config.yaml
arch: "vit"
model: "image classifier"
dataset: "pen-drawn characters of a made-up script with 800 signs"
train_examples: 197500
image_size: 24
crop_scale_min: 0.8
horizontal_flip: false
translate: 0.06
targets: ["sign", "strokes"]
num_classes: [800, 4]
norm: "layernorm"
norm_position: "pre"
hidden_act: "quick_gelu"
mlp_ratio: 2
head_dim: 16
fused_qkv: false
bias: "all"
qk_norm: false
parallel_block: false
dropout: 0.05
inner_norm: false
patch_size: [2, 2]
layers: 10
width: 192
positions: "learned"
pooling: "class_token"
mixing: "cutmix"
label_smoothing: 0.1
loss: "cross_entropy"
init: "trunc_normal_002"
residual_init: "none"
optimizer: "muon"
muon_scale: "spectral"
learning_rate: 0.011
momentum: 0.95
nesterov: true
orthogonalizer: "polar_express"
adamw_lr_other_params: 0.00077
max_steps: 22400
batch_size: 128
epochs: 14.5
lr_schedule: "wsd"
decay_fraction: 0.4
final_lr_fraction: 0
warmup_steps: 4480
weight_decay: 0.01
adamw_weight_decay_other_params: 0.01
Rows from block 3, named by matrix and row number. Rows with one number belong to one neuron. Each number is 500 + 40 x the weight over its row's rms, rounded and kept within 0 to 999. All counts start at 0. Numbers have three digits each. After the name is the row's rms in percent of the matrix's.
# fc1: MLP up (model.blocks.3.mlp.fc1.weight, 384x192), inputs 0-191
# fc2: MLP down (model.blocks.3.mlp.fc2.weight, 192x384, transposed), outputs 0-191
fc1.290 116:445485492585512557435465537578498534523486548475512486514490489481464559478495516435528532508533458553455451607492526585551413562478516468569419484525520489557539454461481602480459496516531470457503510471453553374448521495478509420446531501493470519471513458480528429556502495500501448437524527521461475506471436468472455523515514520534503508421490469516528451507492524508502473551511493502465445523500463589449451474583467567494461527492535496454487538511553473514551525507509550501553457553460488549521444487494483500478539495493545455613471541469518499509547477513523509462
fc2.290 096:573513494430425515495499472455524489503523523539486507523508527520515424490496495498559516524511495401479525485526498539477537405513525509480539507403469480468456508496469389563472473485469514496478563520529509549586519521575586529520473468495524513569469505502528563457485459494511529513438485470503478448559526491486549497533445541499581526515516452471464500552500453502487529460525545427508565521523480457529516480421615457508514479451499452582474444430510466518517492509504586627498539519511466478520508515539503513490464488502443537465528412501462493445479532488403489507
fc1.291 117:544526472490522484519564509492442477413539563461581482485462441525480358460562479509517517484469499471526481435452478510491516510443493471479552456553531511450530522489499521581490501474539490512522512518469500489545494544519508497479490606437473436587511483514597505492513482500475506549511495494495411470491484473418502492390482455461474505526503480541488546544453498571429515575497486622460456482539523481519551523462501450546535485516489499468440533535535462506570510516546462538516501515551473439471494476454485474476541479518449527493565495553497585505489496484521593524
fc2.291 115:529437502470494532486471550474443509583479460573462495506479525465457540530414471521457479530517518485492548605505522499527492489448517472548522497419484519541498483480480515435557458497516503419416497482505505436493423498517461446507528526469442478500507465520571532467488550513493494532476444521509503470511492450535517515598480542550585475531544545443466469483505621557579495507510486413502485489497496487526492535542493565452448420492564518570522492504512472481550525524524503484516489523498498551501530579479498548520415505524560499470417526436553429522433508497454439456
fc1.292 101:495430530542517511501506440500461480522500536470409584459499530472506532514476482563520475465551464532497485484492483486475513453434534542430480549468446484488581458443457478514526475528478468560499481457537486516550500488521461512516484571445500492459525596504482555467465422551544436497454508514422523505479507501483558554473506445525589502518497577457515485414484462558493479405558567493485506501469518511541472483480526583477463534551548552433501531446486477449479513450484517554466432560514584485478527555534500538537398514534461486494524459485540536511522539471518565426
fc2.292 099:515542476438454440545472572511525433429442507486561478542450443519483514477543553450566569518436492510503541487571493564532478519587469493512574547474596484500490468443506478538529511450468497513448561554479525491435536530470517561462507435517504510526542499528521539502529481514487512487478498445498464491528490486440504429517514532509494525467513452485528561561503530434573563521437496493507516421531518471485538461496496407527481411526502492515486455503531503531510543449523476491522501495548451487520488470495536469457544569478452505482565512525480427466458398569494380540
fc1.293 130:483428517561534546545533544546437458490457514510466533500489441485496437465467481490488550552495555480450502479436491545499503529424460540494495454562512536587466551504562413469453467472594485483598508421519471464469466508541551505488470541502489497458512456513477428536491530487464489496487445497502499463527506521562563483493453437522432544488567480464515478474508510478507506524498489525504437517476545500533619469523463428478501478581453428523438496559516609470529456530497549566504493550563492491458476495482522511540495482494535465558529482522532535523463443489400549489
fc2.293 139:462546576464472463484476497503500569497485479462500469524546565461436578552546513550442506478443521495583532547568547508483523447588455411461509540487594438509517442516520541468455485469468500516476488560500481518486560510474437477533543512485533492523524518562471470506483480478566544457570549500515415500489501517547494525450515486497494485514462490541527507478497456472514483407484475481472460527568494531462392471473518556460552488580502533445479428507499473546457503444474439462479537456467466462572503527547463504390549557507537565492487544496469549502545512508473545511
fc1.294 088:536437462479543537452500442481483480486475445577507517509534532567484486421468459512435493454505514468517536527502545549439517453497455500543472416489521505552494527542503508421516468620520503459552563484509582564485473494550477554492517500432444459435537409530611462550483518459493578512444474430508483500416481544490492508527478536417437552505469449531483514553453580530540482531448475585515542530521520455506439459478445500501467549541522528438514490488473546508506484494506538463496535499556489523490553560498448525496508543566507562491448492512495495480469509526490487500
fc2.294 099:423547496516512483548571498503549532533449525422490459519492455469432456522493583458511549540488499467500507404508492507530488518472522482431518567487538543457579546427565497526464516443542526478496489551483516512560533438480486488494511491560444564523468564469506510503498522504497465451451472467549541555544452545507490526433418512486552410493532498465512480559518480509432506502504464455501437543481483429419555526470567505505532451434586554511543513509487463593459556502482461523497518524524471453483620438461526500473536458496491491446556496561483502466504475492519483510
fc1.295 095:508480559549482470542533532505398563499514475466481523503506480519486546478527476468432454397536500581454530526467505489489446541411486436459514520492502501531509509506508521544545479514475473526516534514510526450432511514602502523456526544540512564517473511564588513482514491447505506479498487514529524485532481434436439457441441439545465472560553533499438498493486553458494477491555571438417546492507488554573470526451495545505507499460507504522513485490433433534510396485563470519476517516492525484494498546535467530483512521499464495575442533446539404527523521616556460498
fc2.295 098:511573532473512515399516444502528455501519525464516462466582497531570561537480520572541485522462520476523542498596536470510517519550525488502473500497493515535493419564565493526458472530493522465509380453485427545533488576444533531550458449477441531497544454509510449405525519527519449449516493500465511473476483559504498512542548498490502531450471483468537547505436479509480500471480468512509476473478499465438514564507558488545385397456481491532461532595475540507569575426483483534515471485502514474477535511476537433511510475497537522458566511484499543445482550474423517490
fc1.296 104:508520431532496490473563520499447491523460530474519475491571559431516463513427530501447471488462516463488463456532502435521536436431483517521538468468460520465517569515458510582527511519483575553507522506500413543485473560520432519449450506465466497521463505484586449565497565526479564520489558480529599477488425557516544554509508485535477465514461481524495535477420503608491501459516472504560461533530456490478539512430502542497525506501549424528467482625432464464465511529515521454577489535416512468514552508542443494522500537498507480446489450537483468463470507500467452529
fc2.296 107:517483537490453454497483451508541480486540458576475508499485441577440560439572519491511505490515473480505544551476485503476480491603555534464482514483519465549489450487547530447476497435534493464572464492504571416482509481424526449541535488570573520469533496529419494428489447567490452466554480533484389459540598450492480527506506510470474478497546526467495466519542451383515470562517507526457510431472519527478435543554488482517461512536511569485472477425549522563509515451495483535424513474601509518487485442481523512552459479528489500551528528524471526522502522503527526506
fc1.297 122:542540393507527525489532506434540464556520513524487587458487518504573493542568530541536523479495486453474586493476489487534548434520595536508544465467592541493531446566532498470445475506458538478471535546470493472526538532555555510521480449506478501453425554416453510543504553389461543487490492472433479516469491458533426537520492440476504492457435475494413499506452513554486479505508502494493573531499476592512502510504442560498494426528475521504548532482470529549496516545436523476523512428521503531440495525505527480493419497558533509444439528495485537435548521477517493461
fc2.297 104:459436576562530495432465508518433530495499484493436466482516562490487537458439520506463447481518527515464506529562499503518455503502453503465462567557440446526507472485493517489454468447506508474577457453508509504502428499502550515515557507510495440500502502510504437473491543483528499583595548521507536455495502518421430510519440552545515473550551478496576629497550422512457540504491467539542565449513530582550506390449539493446476518465514552522466424472529531561505449508480509445511473500464498527530503454498507615511481507460543562501515494540471478526495489512455437497
fc1.298 106:487493484458498412536538510490510471519498519487521473568528498453513487441493510517448528487504504451555511554523531490510482495549466467521466558535467441506569417485535531539484563569466511490494409500495564554500451529533493487441474579566591475501637463521489436564517517485535516494525581517540421459516469525523548480442554466497489519507455582462417528467527457476553414529465546520511496551467482482470567474465470479468469497477501460448539463465477485475456531511465474556463544414498495521466494501471426451482511489440500502521466557479514498546495505502513618461
fc2.298 103:531516471513516542512498497578427530518520472524490533508556492495489558569468475522582546458487437565481507518548469538477546487461530563514524430510494483493492556560520464536446437504423508428502518479543420492502471514475487590598518507468496468516421479494507546452514502444460447534441487522484626521516487506517532502583478448510502509554484493489488432489502540544419518434516484464474493507459532457586543424521498529497571586481526536479515565504505451520508524465510507458492439506507468481449507466477477540498472535521460524477568425495433555459462550449461433496
fc1.299 080:442496435468561509499489538511444493530526433537539550539496492541484492513536523488539546483567459493510497537427540522400484490530469496472451551487470495522459546489509461381528504530507520467572435501510538527552493510463552475458568472526520493483438449478460478549474533512520583565506390464473489539464544463496486500544494485522469485488552554523494540525460496429551502475440527508483532530511536481440519531500438552498500463550544500485536475485493491462519480638523490438511476491515470463515472615470436487388519475496543547550549442509589473524534485505531462520
fc2.299 088:452553452516586497490520449543499492482482557477531535570537455529456457554521452520495473466482452475541507516487479486510512528465535464421559509486474513510560468463535518572411526524487451517498549506472517520511490468504379478574508499474481476466450559544528479424542512461541464388520480454519554564497458576509496569451568517495557476495437523547505463501557501534508503542479496485516543432488487483535416485518528503473480480453469521517553548542499525491553515451445475483438469517498428485468549477444517550585585498446440489508523592480426550509503497499523540532
fc1.300 097:587534532523503496527507542511519524517529523460571577442545508546493539551536495531426529516417461455500515486483539490510506445483515528466526513473547466527534455517502440526422459442530541464497552500471492540490468479570406443484499521532474460472523531453498431522490440481512538507488487437615464451557458481551457494512559535436496468454472529498434501481556544569518504537514506490499394577513495525501553543356565481483542468441501536526499514544500448497455514421560511447445477472551541484508472540484556504508495461496550547470499503528490515460495441475550507505
fc2.300 089:504475442472512587481512531453527515581496590501465482461445478417495495475445513453441521462552571478479516455524457574474532521475526467486550496474502506513523499439515512527499471521435440482469519434516549514507476478460579604517472474514472485567458457480515472478452480459541481500534520569503507521532529512491476563517466470586450508466556454536451440467453485524438477487478481487502560456479525522478449479551541556537436550507486487501545483452488509527495505533463459460531483506545483449476563530560500526485452614523552484442510492573531567560580505489439443587
fc1.301 101:526483500522511521570489566531460543452485503539541512511518478481496540533470445511504481435449492454453578546479475504454499452506504449468633543497477495448486527565466468485504405507569449471527509526472477515564406515523486570534496511498512476477498525519537416503546538504547531483535450494486562443426503489518525482470577454538426483591493517456462579520435534494539473518472472548532399440572441535539554494504486486504550480502490548515399459467489513531494452561494504495561503515513534496494479489483498492513467423512435541536524487483555466499417512440541525462
fc2.301 106:436523505525503543472481432548499511601500467519545480581543504517538478492526549511450526498527509499520392433503530559531521466484484510483460439492493429556530447500599493560508556486490512478499474441479537551502519473494530490473521521520505535491479478467505506547445541471499484588516564464558496512489528491515481485514471562470427615473472438498570516476546560475466494512455501472380532505437501434549442501484502512486431500516476496465543551483567436513491498483414531491446437466539415420506514528497466539493559496486513513540550462491431574500518470496490564520
fc1.302 134:544525549548467499457477476490540543542539484486480456494440549478473516451501480572500573512553533534502507496509451485506558525485524569577464515428479499499459474487570481480486440461568547488462503521520517493426493460465425482516542510479522558466454443478493528522535580520459528512391474494468511515525492433455565503449549581519559548479519436519451546488507535523413435510515513503480551544443511480453461515464436583497425502445511526431479529557516516532531540466499572470486531446439497537556498503440448521503540506460467505540521516489476516416577424531534544492
fc2.302 139:509436417498476515510506498511528514448558519538479466490519513554499540419425519517398472500497545525500512525521507534477557601491450518508569474520454494489539491448456555525504516474481537501512441459543436545483508516456436528435470551395479484490440540414524467537459505505466448489469553453520565556531543493452541439508491484458504576563453560479501534557492512527459502462586554485561432501457534482483483487456495481547523543479489595473498549508433504453516585551457537557549499482466495523467490528493449504483442541541501494503518523417521515512523457450456545533
fc1.303 107:508486478512555476516523453498529558469497540545473524522560454467499482547463597500487461408475466532463523453433456482549484452537516561528508470550477472509468455495562475490414526518474503473488515529485515546427516487478483446462420426462458529521593575474457497465560487485415466469492506523560556572553494516520444547574500516557532521443516477460548524440462473482478437513487533473500486575451460505458507499561505490544527530489515524461561535525567416600541443539490470466416517516521489525466528475561442500523474469527506491489535463476459525474522574487556545518
fc2.303 104:429576436517540477487522528484498498514506463476518522390488565506520490505575396476504497576497502500461478562469467532517484470565457500529471506451490506488424471590459470501559507492544448533517451581466480505542542565496562465509492549521495468502417536474530572502501533518506554450503513490486443532438496556467510455514428510491414410610484521521503481540496495517480547521500469529500494446536423480476507555435506462493531453523515496528507408489485519458510522538568502527565491506467529458582483462515548529529519530471497523561510511537516451427443415524513498476
fc1.304 138:473443557537566473527533527530465516460443453519553443438413491526532406520527496471462521486446556453545502477478468503499511489522498494428472551515409521440494539467499486497450547512513487459488472499517471538517503515571553509453479528533553494485469458478557487525536510490486575510560415494547500516494449502556508492517535518437452586536444495521596487517491508497546429481449547580553474485488445539473611499467488457461494473462489423555454498531587503499489460468524469515487576480541492474487587525453507565491576504487445476513542537514445463484537431503498555490
fc2.304 109:546484497452462515482502563488457534527522530522497533555475493486499489439508517560538523513498483521446546479453493490550510506496528474550524459495557500558518498544561515472498456419485485485524583489537399422450458547517477507504501576421522498448455476490483500499457508494471496614468422466539516520505483444511468483533462454494616483508534537438492459531489481528558508519550434515480531473469449502622500529512538455405499484505578534551526558549520487438527574473476508505544446521491483478509441426519511471460456514494509514472562468459539460578419536496443451528
fc1.305 130:528442508507527543543517549467478456500491519508495501504463414466525475423466465516457590523548503445425497475468409501487608477416588428493557435462519516511498514516556452541473539492547505512514525486514475468484483550485523597485478557430498486546508397508530499556493525453466519496497505513511483439540496461459477445483465506445476537448555522460490489496529475571502478523494547520464497534487564508556544436501474527525426547533424546533461611516498469502522561552506526544526500482554483496515415534459468509483492522511461500467480484508579552543482450446500450549
fc2.305 153:441572512504565449488449439483560550473455522462439456423522598572504497572583533511480459513462486557567509556516556491505470474578407548479449517520504501485472453489500540480540474538468501493542433528463502520559539485496526440524503433541500486490502550503416477498552511537531518469542501476480491558458508569538428498458491512513475462532435477509504503523508521447558520437468466514508495452541434521399506534499537486489530464522510476424489445463508557490436458470522444485480596486448509508479472459534491511496526546505526579559497534510440511449536516457551560526
fc1.307 102:456474521471480562545567458491497540542502410474520488497553489477564551462533586498483543504599554471490527453482485481484482456526428517517523466519475422478497446434484440451513515451481592542522494580499449476503507465458461436522506469469524519536523528461479509469513478563557494509587505486497484566484550571494544516538430459537455560522499533458574518486519526529454528447516573423460503513474507469569483469508521503491577451440487472455576500477425568481497489459513444447507518495462459530439523521487513506570474569481504478464446505499526455552509560518446479566
fc2.307 095:513522547507442547426488497504494515478499550461451527507410474573462495496495466459543505531471465494584586531551491498493532547514554473446447465521482447496542504513508542463419503550542457539403457503475608467476501485508514471478530501507488537502484457497531551551468584485461456538406462549517479506530539498550584510545463520516590525462539487518455418520465467487511441451551389465500506506538567593447522465461524459487446488533519485464517437493583451515529490547566480502572464517529517468540488476531480472460503477496494516501458479570503467508442520474507503529
fc1.308 095:515490522499500471529481507459538478515481508413528519535488492452440509399489506532514444549471519432428574531448485568543480432453507462514448486547541444594535466530498537486573523510523458511461486479513573480594507509534467514571491440511481511454521545491483513549496563459455497422532564483526509437488505508519587479503544550531484502518526526555402500506487467518527571533514482428546507486459472497553424497520536499468478487513557450530451474480484549470484465484483508503475488512453502459571411448567510486491496449453572488585540483484452486511551487553482402504
fc2.308 090:446532545510466542462468491532506528488536531501483507401448491599568380558562550429572476535506453486603467514504515451496489516565474560512448481514466495522469563504491471493474527496497544488560445483505442467468492481535520494493554514505488442537453507494515567470528435557503480494359556455503497515528440537489522499521503496548476509504464437427525449481482473538483453392529509504496567563507491548506506521511529540467545495489499549441551469553521481423551458491453549537535486506403475552517497466535505452473495545542504458485476538458549515488471505509535524495
fc1.309 091:536492474573494508459497478450505454474522472532505443504537511473555525519477538501510543531493485490498517512489536439446529499473484442409533537505591415508457522557467517494577442509531531474482437504466541503562427590437491437471503491542505525478476468504484486488508488517455464463502499515532433490466504461519551506503423482539581484472528435535584525583521551453547545446472562495513567506522464533508592471494522426435548481565493456551451447500497468472463513486531443516523491540484443532503548526476474502393445518504530506496559570489607469491504578471521497486
fc2.309 095:448482484533484477462447505506531494549497521541501535520509483504564424459456462451472517469535435510522497508497473459518508470402526521459549538492487542536485490506544489540489531479482547473464536533578480530525428494537546536562517541423451511581524548511519569487528529488566523540508496509470474454503507537559516484493489514514356502518478583497465527419485542527519403509535480471482537526424520496430499516557437528543488459488450475444459473477543478513528425551459492484494552502457515482476447494516559566589555508470494527502476388566435509477475489569431531482
fc1.310 143:495464465564481470400448491485494585551556505481510444512530467536471564485455576487517565445521527492538527507503589525535473477522474617528514440481514540462535501430531456532522491503509454499522491475469492517436444590438476503438501529525475423502479499478589413502522527462461436593497512536504482432446481470517493489548536524516567499453537565497477547564459513476539476532478613547452449555545489551480481481540517532535488493467442445450494438489501574518502479529478535508468474478506491519449498476451503477523536467473468528485494490520498477534457437577459483492
fc2.310 150:493461496480483455519490491500567405537569539543481514455495467404533517482481501454497396533491454478462511538479481461539433520473586499476526586505467492428428530542468469494511509466565566522488556447515528475529473475455578476492508500488539574568531509549484575484552521544560486443492509421493469522429508567485479506489540450468471499512506508534487529472519521558492470533557501491508512447458556499471508577486475447419482527495601549477515476432516510441540473561500467472545568540528510539533509550473495452494499460532459499553536439518501507469487421509542414492
fc1.311 082:456456433520455564491435545450532463472468535471478500557385433479546531498463532469527433495413542473466572494441584450492505448542511534535514480534525555486486563474470457455565481473512547542514458494613543539451548515487528540471553475509480500447479439497487439538509506485525535491499543489559490488563511502540489541498467485447464401453477509524572488515521511566478508498424593419445446497501535577514368454490525530494479543485484489514520456485468556533556484464482530520533549498476529469519484470485527529505498490548560502505495570525497500535506506484496514481
fc2.311 083:547473593449518432535562507484414498527525403527502483435547507483447515491567486549481552541536517477479475559522454527492493513483474551549477455450508501507490462465509529479494465530403477530537578495441460481587519591508459558443551476515522508482490573436479519499500556447501465451439509438516434512474504435466513520522496518514573506457487596496444512459447481447528556522584456592571527477441456515499586494497546503521503514480520487529498541525427478564475520435500481531495422465498538544514525502517476478472530498451498502482489515427490503440532484489503478518
fc1.312 087:478496406508477487506486538504536523493521431527485490588485523441425562508511456440493462455523511561468502448453501474532543463470501506424555478470488541531516536532484539569508494529489517440558501493500528538483577481508445508479540535460501453506469516497568565409482522512483566567502489545470447499482529529428477479513519491502423453519567497492454494450565536422541541513538575514485579416481501476506501494485504556482542499558593506504531573480466556519465454535561432521502417493442554508476567479546503535454448439507506545470474460471471436524547451556495476505
fc2.312 093:458534554554508511528474498485565446462479549512525508440497532529632447528489497510487518545491492435558512511580553475479460486568495448562452525558486506530552530463438482444520533527533510497469596475507395494459403442496518494485545520469532507479501585478551481503509482478508448439510497435524536506471463445542408526511492531499470556537484526473513593500532489577432448542476505463461485551501495555515464467522461509485449512457440538470490479540546501502478472549462533457471564488513508524549502421467544452549464473491488517518484452547402512511536504435452529512
fc1.313 087:545486490536490564489470537542472493519521560455508537492559504528505541535522539479468529381463555538477520559560477473547510468505496461552506403452459416502566567409435485594452406493543548520553398533563547523532468516557487473539463522515483510498569509479469487487506451473465482536488412474537507511531441473466523517408451519507534467491547437527469530520459505436512520460541535494475545498507513470541512535482520501569481439509539494525528480471491551539499498553522459433487530490498580491512487496521567444483495515444418493521475439528439507527468490482537507450
fc2.313 077:512507499593546515515540442465504520498522479525531504492463459483512513476498395546523501542553456527495526457488508565493507521472521542501518558436504573517432463476598542522486503493456532441474488544556470496466509515479528487481503548490484542539550504501535538486516564562496544419497516503460502496433500460534528448617567519520475514421485529389535516460502429551523536508503471434495492480514482468511537453541450511498529559454494430558440546519514471489498405419472501540476549408503491545409508521482466508454495499500533477398498477465497500458504567514474564558
fc1.314 114:480525479522441628470470541486473529493506494519532472437488487547500561535555491397580527568537435467510567500546529447488527475458450473596455489460530468517457536506488457562448497430473484514539447476517488430508514559570483415489533440489471475428526514457503505489559420492507486459486503501558497517524497507542508438533490423429541479552546521506487470435568469570545485529504501490487464522470536503477468530486434515554513443480517538550483491489490547458484577569555455501534522466497521518489468544491548486518584441517506493536447488455582423505486497500511491475
fc2.314 099:444609488532454448519530518544544477487497481511503533577494440493430412514464454564508483436495464501475461467461528525522495509493507574472547452490502472503532545477506504582520514571500562473496526555499506560478522478447486589494475479478528593522519522492444475520475454580576467460499518489504494525537558510503526530518425545499526591469503545520493471498452563495480474453523476553545434457490476441503549503474539489505541497483481450437483567498476423517434444510472506514466519478593492540453528512396530498449433508452479534555463473473547470502541464465445488581
fc1.315 093:589482568592430481508494558506573484531471520466473518492464527549515555504452482541499588496547415433441519503495570464459489497455483499473474479539504503531549538525515479527488430562488536536511536534462525488546550474534401491513499546556511485467448517431498445585481529519524528456430440429559508537457487539513477548502519564477548496405526496518516429464561458536502552514502495504483536448500524522471499464460482496520477487495525512446432471485529427520457444498515458458465480386549528492544486531512510520504485521520413561543466480486499504437530484426546542471
fc2.315 102:427474385480546536470483468422467526437578461537517576513541464545489494483532540493470427530454581569477510538509495519474556458476475488530542514546508471489491471504539526507506553451432500516569475492497445523475490569442551500515520532433449478474567579475528550498520454527533402491558580469447527459470533496536541433496501488477446507500434448510475497486516545527547457510497496545522433535475483465511528519457518513526524516536443494505562521409470523401485424451514509505545546560485528572530516539555475482482514469514547439502489485511442449539497535458491525540
fc1.316 141:489603543489483572559476472545486576521491457519525497445465519504512474496451520483451515556464542459559534536461524473418482551501484526508499495499514482486587567429480418507505473449511585520477487545501530502467419469453421439517485491524468483509522498522494550499505511556570547503486505540488422522475572528450404447551429495565505479495486515574540529518484469536495433428546524530463462560531555493467518506525464512488437433452495470578456485536542483530528484520538482519494504559492409508473445538446440507549450479515466528515558527462472509588480500544522476512
fc2.316 128:585500523488528499514510492523510470523496555435503482447482564459548457437535527538530423477547497450488408441505458491533457586517504552469498506493504520505481476554491567376484568529394450528450415411530533497508459489442482456467449480423466507519527550477570472531489571530440470496568510483549478532502434493479547468506499543547525461487507489518531528495450537414491523500502453487514508520554495504466491408549513535528503547509521518485484528534547535513495472574564486509450501538414569540484507444524498500545472492524485482477450513603476506527492543545520478472
fc1.317 106:457523437539501496583498452565501410506496464466561491498523502446553483470472461456547500459554486569522472523542532528549574513508418535488466416464479513483504516512538452596514477490489495603498519446539471554503508460552435456412548538483470518435485487481500536552458467475467507495472543464579571524462439498477516470471502495530539437504491518496535509460467534600451505535513503522553481533530500532461543481463518517553507494517480480478459547637424495488493459531504518448500516506451523470434511556590493485487533535442503461454486548556480532555483484443472523505
fc2.317 111:533513574450452460466521508473503561480521523538491529493489465565481549524568549555431529532489534468453540517423493458503433512517567482492527574546530501492494496459460523418488486513551534488492474509429588440531501502476565521573447454495543495577484530480496464479512529520518486500565436508454380440573509508498500533514476529432507536474531490517450493566515454400489515540504447535478503468474533433567421469519493420496501505532501517571494453392530505547488491493509465571527489466514472541577503433462485572516503502554459500545533450470492483468499496550497480497
fc1.318 091:509518484483517518473511426443557535475471483424501587533531576509566506573525514462458491489438465529519554553527501560521467531491502542391529486453463500478528514499460489470456481546470503505482515378488537608517465464436495505430463393543443467524457548454479486472475428479492471498514452530565459537472493536479527508474462514478570470490520497504474484445468606560474549524519598499516537546546427536507465502506553448529483485529447465500453462561494495437473415579505515551528534499518474476507547539506536543524481465517520543450506492529509472493463517507528523510
fc2.318 092:510514521554463464459496577573401519534553499503602395440543470478447487451560420547533516501579488487441533450522423523472572497450536475491490496479516509533533436510523477537509450476542461482497506534495502447480533490438513530541510597464551457504535488499546531530489518476492498532568498484419512415494485494481471497534493443527436491543537533445517510542524456488538430482483423516454522495416562471500519506479476589512515521472515585491524573496518448538541561504490522506482475494509489458445497507451485502516543577470469484558504469461437532516462499549498440553
fc1.319 094:490577495485522501537488484508462511505534479518485493501510499440486552442503491503458413418570494472515551539476458457468420547491504504530481503453505493502507454524470464629532497544511486477500494464476522478505477450494461495426527535543507454559536453529507532497401480554545516504421524480566481507530546494543582465456528487497434498508582453477507524465513513559570458531514489527440524533567432495530518460455466550520558573482508458528502487502540505525524406402602564540468542469537500519441481533523485500510587475499449523456462448509511457485496498550428447451
fc2.319 092:436415496543514520487535516552548492541440553488533419509424501516523490521473546450546485510446471518424455424584573441437560547536534495431548513510506499523525512509536481409413534458505522510477493562499427535547537558415548560531516504495453511544492543494490476448527478557511428502522481422543464539543532458493529514561440491471482516526499488528518509465482504520445476468529486468546474492458500544452494455556498505478458533541485521451466514481535523496485553481456501503490527552510521472520439438591480557434455529477587528516444454523457427465509495449493549526
fc1.320 110:545496420524527515518454556566434468490454458541549482390485493509513463560533589482512503522526461450531540535497525469514457513522441461542519525485490543474564512519579502462498426452534479503499437482519535570483538526587539487519538449525466466500462497454457473507517532433401527554464484489470458476514477477496466487515488555513469448527456467495511492558492484508508425543478490528492528581409526537545508556518419552459428435461491571513502446508466509554559490491503531507579422486453501477490491466476454509484513468548487449555529488473521478516579567542582477524
fc2.320 113:562536510454472483522522486475497565483518537463503513532502538460478520456552391506491454569461537486534475571464457569533531530499583579396534449522483490539504454505473485467492585500461495527509475531468493463403533473462525468486402527537462518501488454581526488494488531489464513522565583498522463542503467480437526504493586507558542448514496483485467555506489489512476541472469401464474501503531423524521522470530521488484533548534524446460493502537512438520497450506559460499513536625419486530543448434510494569530489421496438468503472553510466523458485520528503487474
fc1.322 101:509529524407562517497490499469532545475466527420533470500441506506460532461493442569476542492415633469485635491428554428449505543547461509554471501475496487467522542489533514521523490496461503551480537507486504539500450487496489425498465485475486534450522469443528479493492497512496466494503559568519444505420511468486467510557466522481439537536491510528436456501560557524522529448461507490559451482447500549401438464556497527479476529554510481465486466541480525521499520464448448559466445490543498510518517486540548552522461522486534536517487536563401488565522578565492524491
fc2.322 100:395447554516472582452483492461505548455492389515519536482517473533542493504522468533491533448478531494491534488579516607498548520471504460449483519453505528547503481494471510509503441527435483405548486535471430499534473646519464465547511486485503530545463532554494444490463548510499537534503499472552509562590487474531528414497557473501502440490467521502521510485463570436460559436525394480444436555526457422488485481494522481490486496518500492494493499482446520497474533503503525545480488521452567476458484603507472527504564516518519480559489505556500555545472501490496484454
fc1.324 122:558535559484574492497467410411553431465474567479423485515433509524501494555471462501497499516476512458472546442472563500410448499521500460505448471503477531521502561529522535453569500466434509532473570533551565490498444495466441415533515522405515493533474481457546520479459481575558508493534548529465461513460544506497472526512474512555486460583537496530491545488500473496486615430509517476478520451446503471444479455466446487454491505541541497479457529532501502523501564520529487527563519590521495459518527547511511466581486504492489486575432526531510448528502559480506455435
fc2.324 113:484483544564495526491581585479487468490498492579489477460449478434492508419513569523546480535466534528504425474465487519501500485498481547559564567547439511565507439499491533546513505478555516502470480455523479519488550532507524534506524556492536514439473513474453426466542529582529580533503526532453406533513489470509488546583456517528500451493481504511489505441539475534590426510493387471591489523538481486556509511547498484464507479540465470495509477451454512434501527528471531558489541489439525544480419435403501459458532503521492494504443469499558494490407449530494469521
fc1.325 082:475408534429477563500516543483505466470515505507536445472527511474542498498484527480435515570512482507478534494454432479469518474468579464529538559492530478559469455534514505545499570415498453481513559479528446529459436461449502456552527477465458537530544524440518517533552527539523470491435531459529435575607528417492474442498461543515595497459462486448549496508519526490481481549491547452509503554508485492510475518435499621493442540525485509462480535564515468474492542465446435535451459484542551485532576534497476479515491473565529453513518529473454530435457456497535579487
fc2.325 084:472542460501553551478444469490507448565574514516527544517519465563506568504523449487460491499466449550512443497482475452478456567471417498413468510499600495477520510467499555551463466549515532445542439504525552511497508519528563544484514471479504498509460460481507563490458583455478490457457516523489497447474545504470517453529454509491424497554448539540504541544486471456450528435483533515506579479505481442461478503457466420575533462566484544507486552526461527577473483524551509538581478504526536477550545485577543432437502517442491502446541509471454489548543436511400509514
fc1.326 099:459460503504494482458491509510501510396475523464514407520485411537537527499491518525502464448572483506444500518592421540551519477486523521532465496469430524499504492559497469474525566507526417516515419479566444466481512502502434506527530487512554501419511446521485464477516564506443489475511545449482574490468545510490492523474485474528538431551519491546500470546569512498447495499510471553542582520527415563573469535523429489492482455502533518461418451487583572456576509555448536470494497501470561441550540446514477476511535509432538480547523530574512492517483485446514539529
fc2.326 084:556532444474574413478529589499485486528474476568508502459498547478482467508495529391496515526557539555471464431411497490498455553451440526494456472512482546521505471500447529470529508526437555481490468445461508530515459486544556463465457468512451545606449481494492550470555503484460537517463532492421469471529410524464484544551581539503489466490519464470520520448496428506537507472504522445501478493559602514516539433539560490514531512476556496535547535594439533532499484494499494560522538537458528542477429484486475554480532543561472434460483440493487519490488521549516482460
fc1.328 082:470492494545457554509460492451559482496477495448504484483477502473540526536475475544558443455539443533512547471529455462514502541458603544434494555554460473560557491570490477530539525555529516477538449443521508434457554390469520489508476449525499471530487505501565549445479538462522554556464529494494492499450518568479594449488572534515420507470487539435477520442452558540471466496584535469580469543478457508478491531474440457424489473504499497489523473504467486582507446492543562490500472531437527505512433520513487562524416493509478524499423515541492426469453503522551509509
fc2.328 088:523433484475547472518493497550438462548496518573490424455479533491456443534533547544501521544524509412551486597514531531500488523542501466511499473454508568525450507447479516461504485439554446493503518489483460543521550545473511510428505456495509492504477536472502436517559457541446429441591539484511462479535530485622470478458483528515488473581530458507519495489582486523506441499493384457485546503529486525506468485520579490530471447447524476498501505520556509432523540464527488548523584475533482548543541451558511456429526495454467524459467450521440456498597550483467503520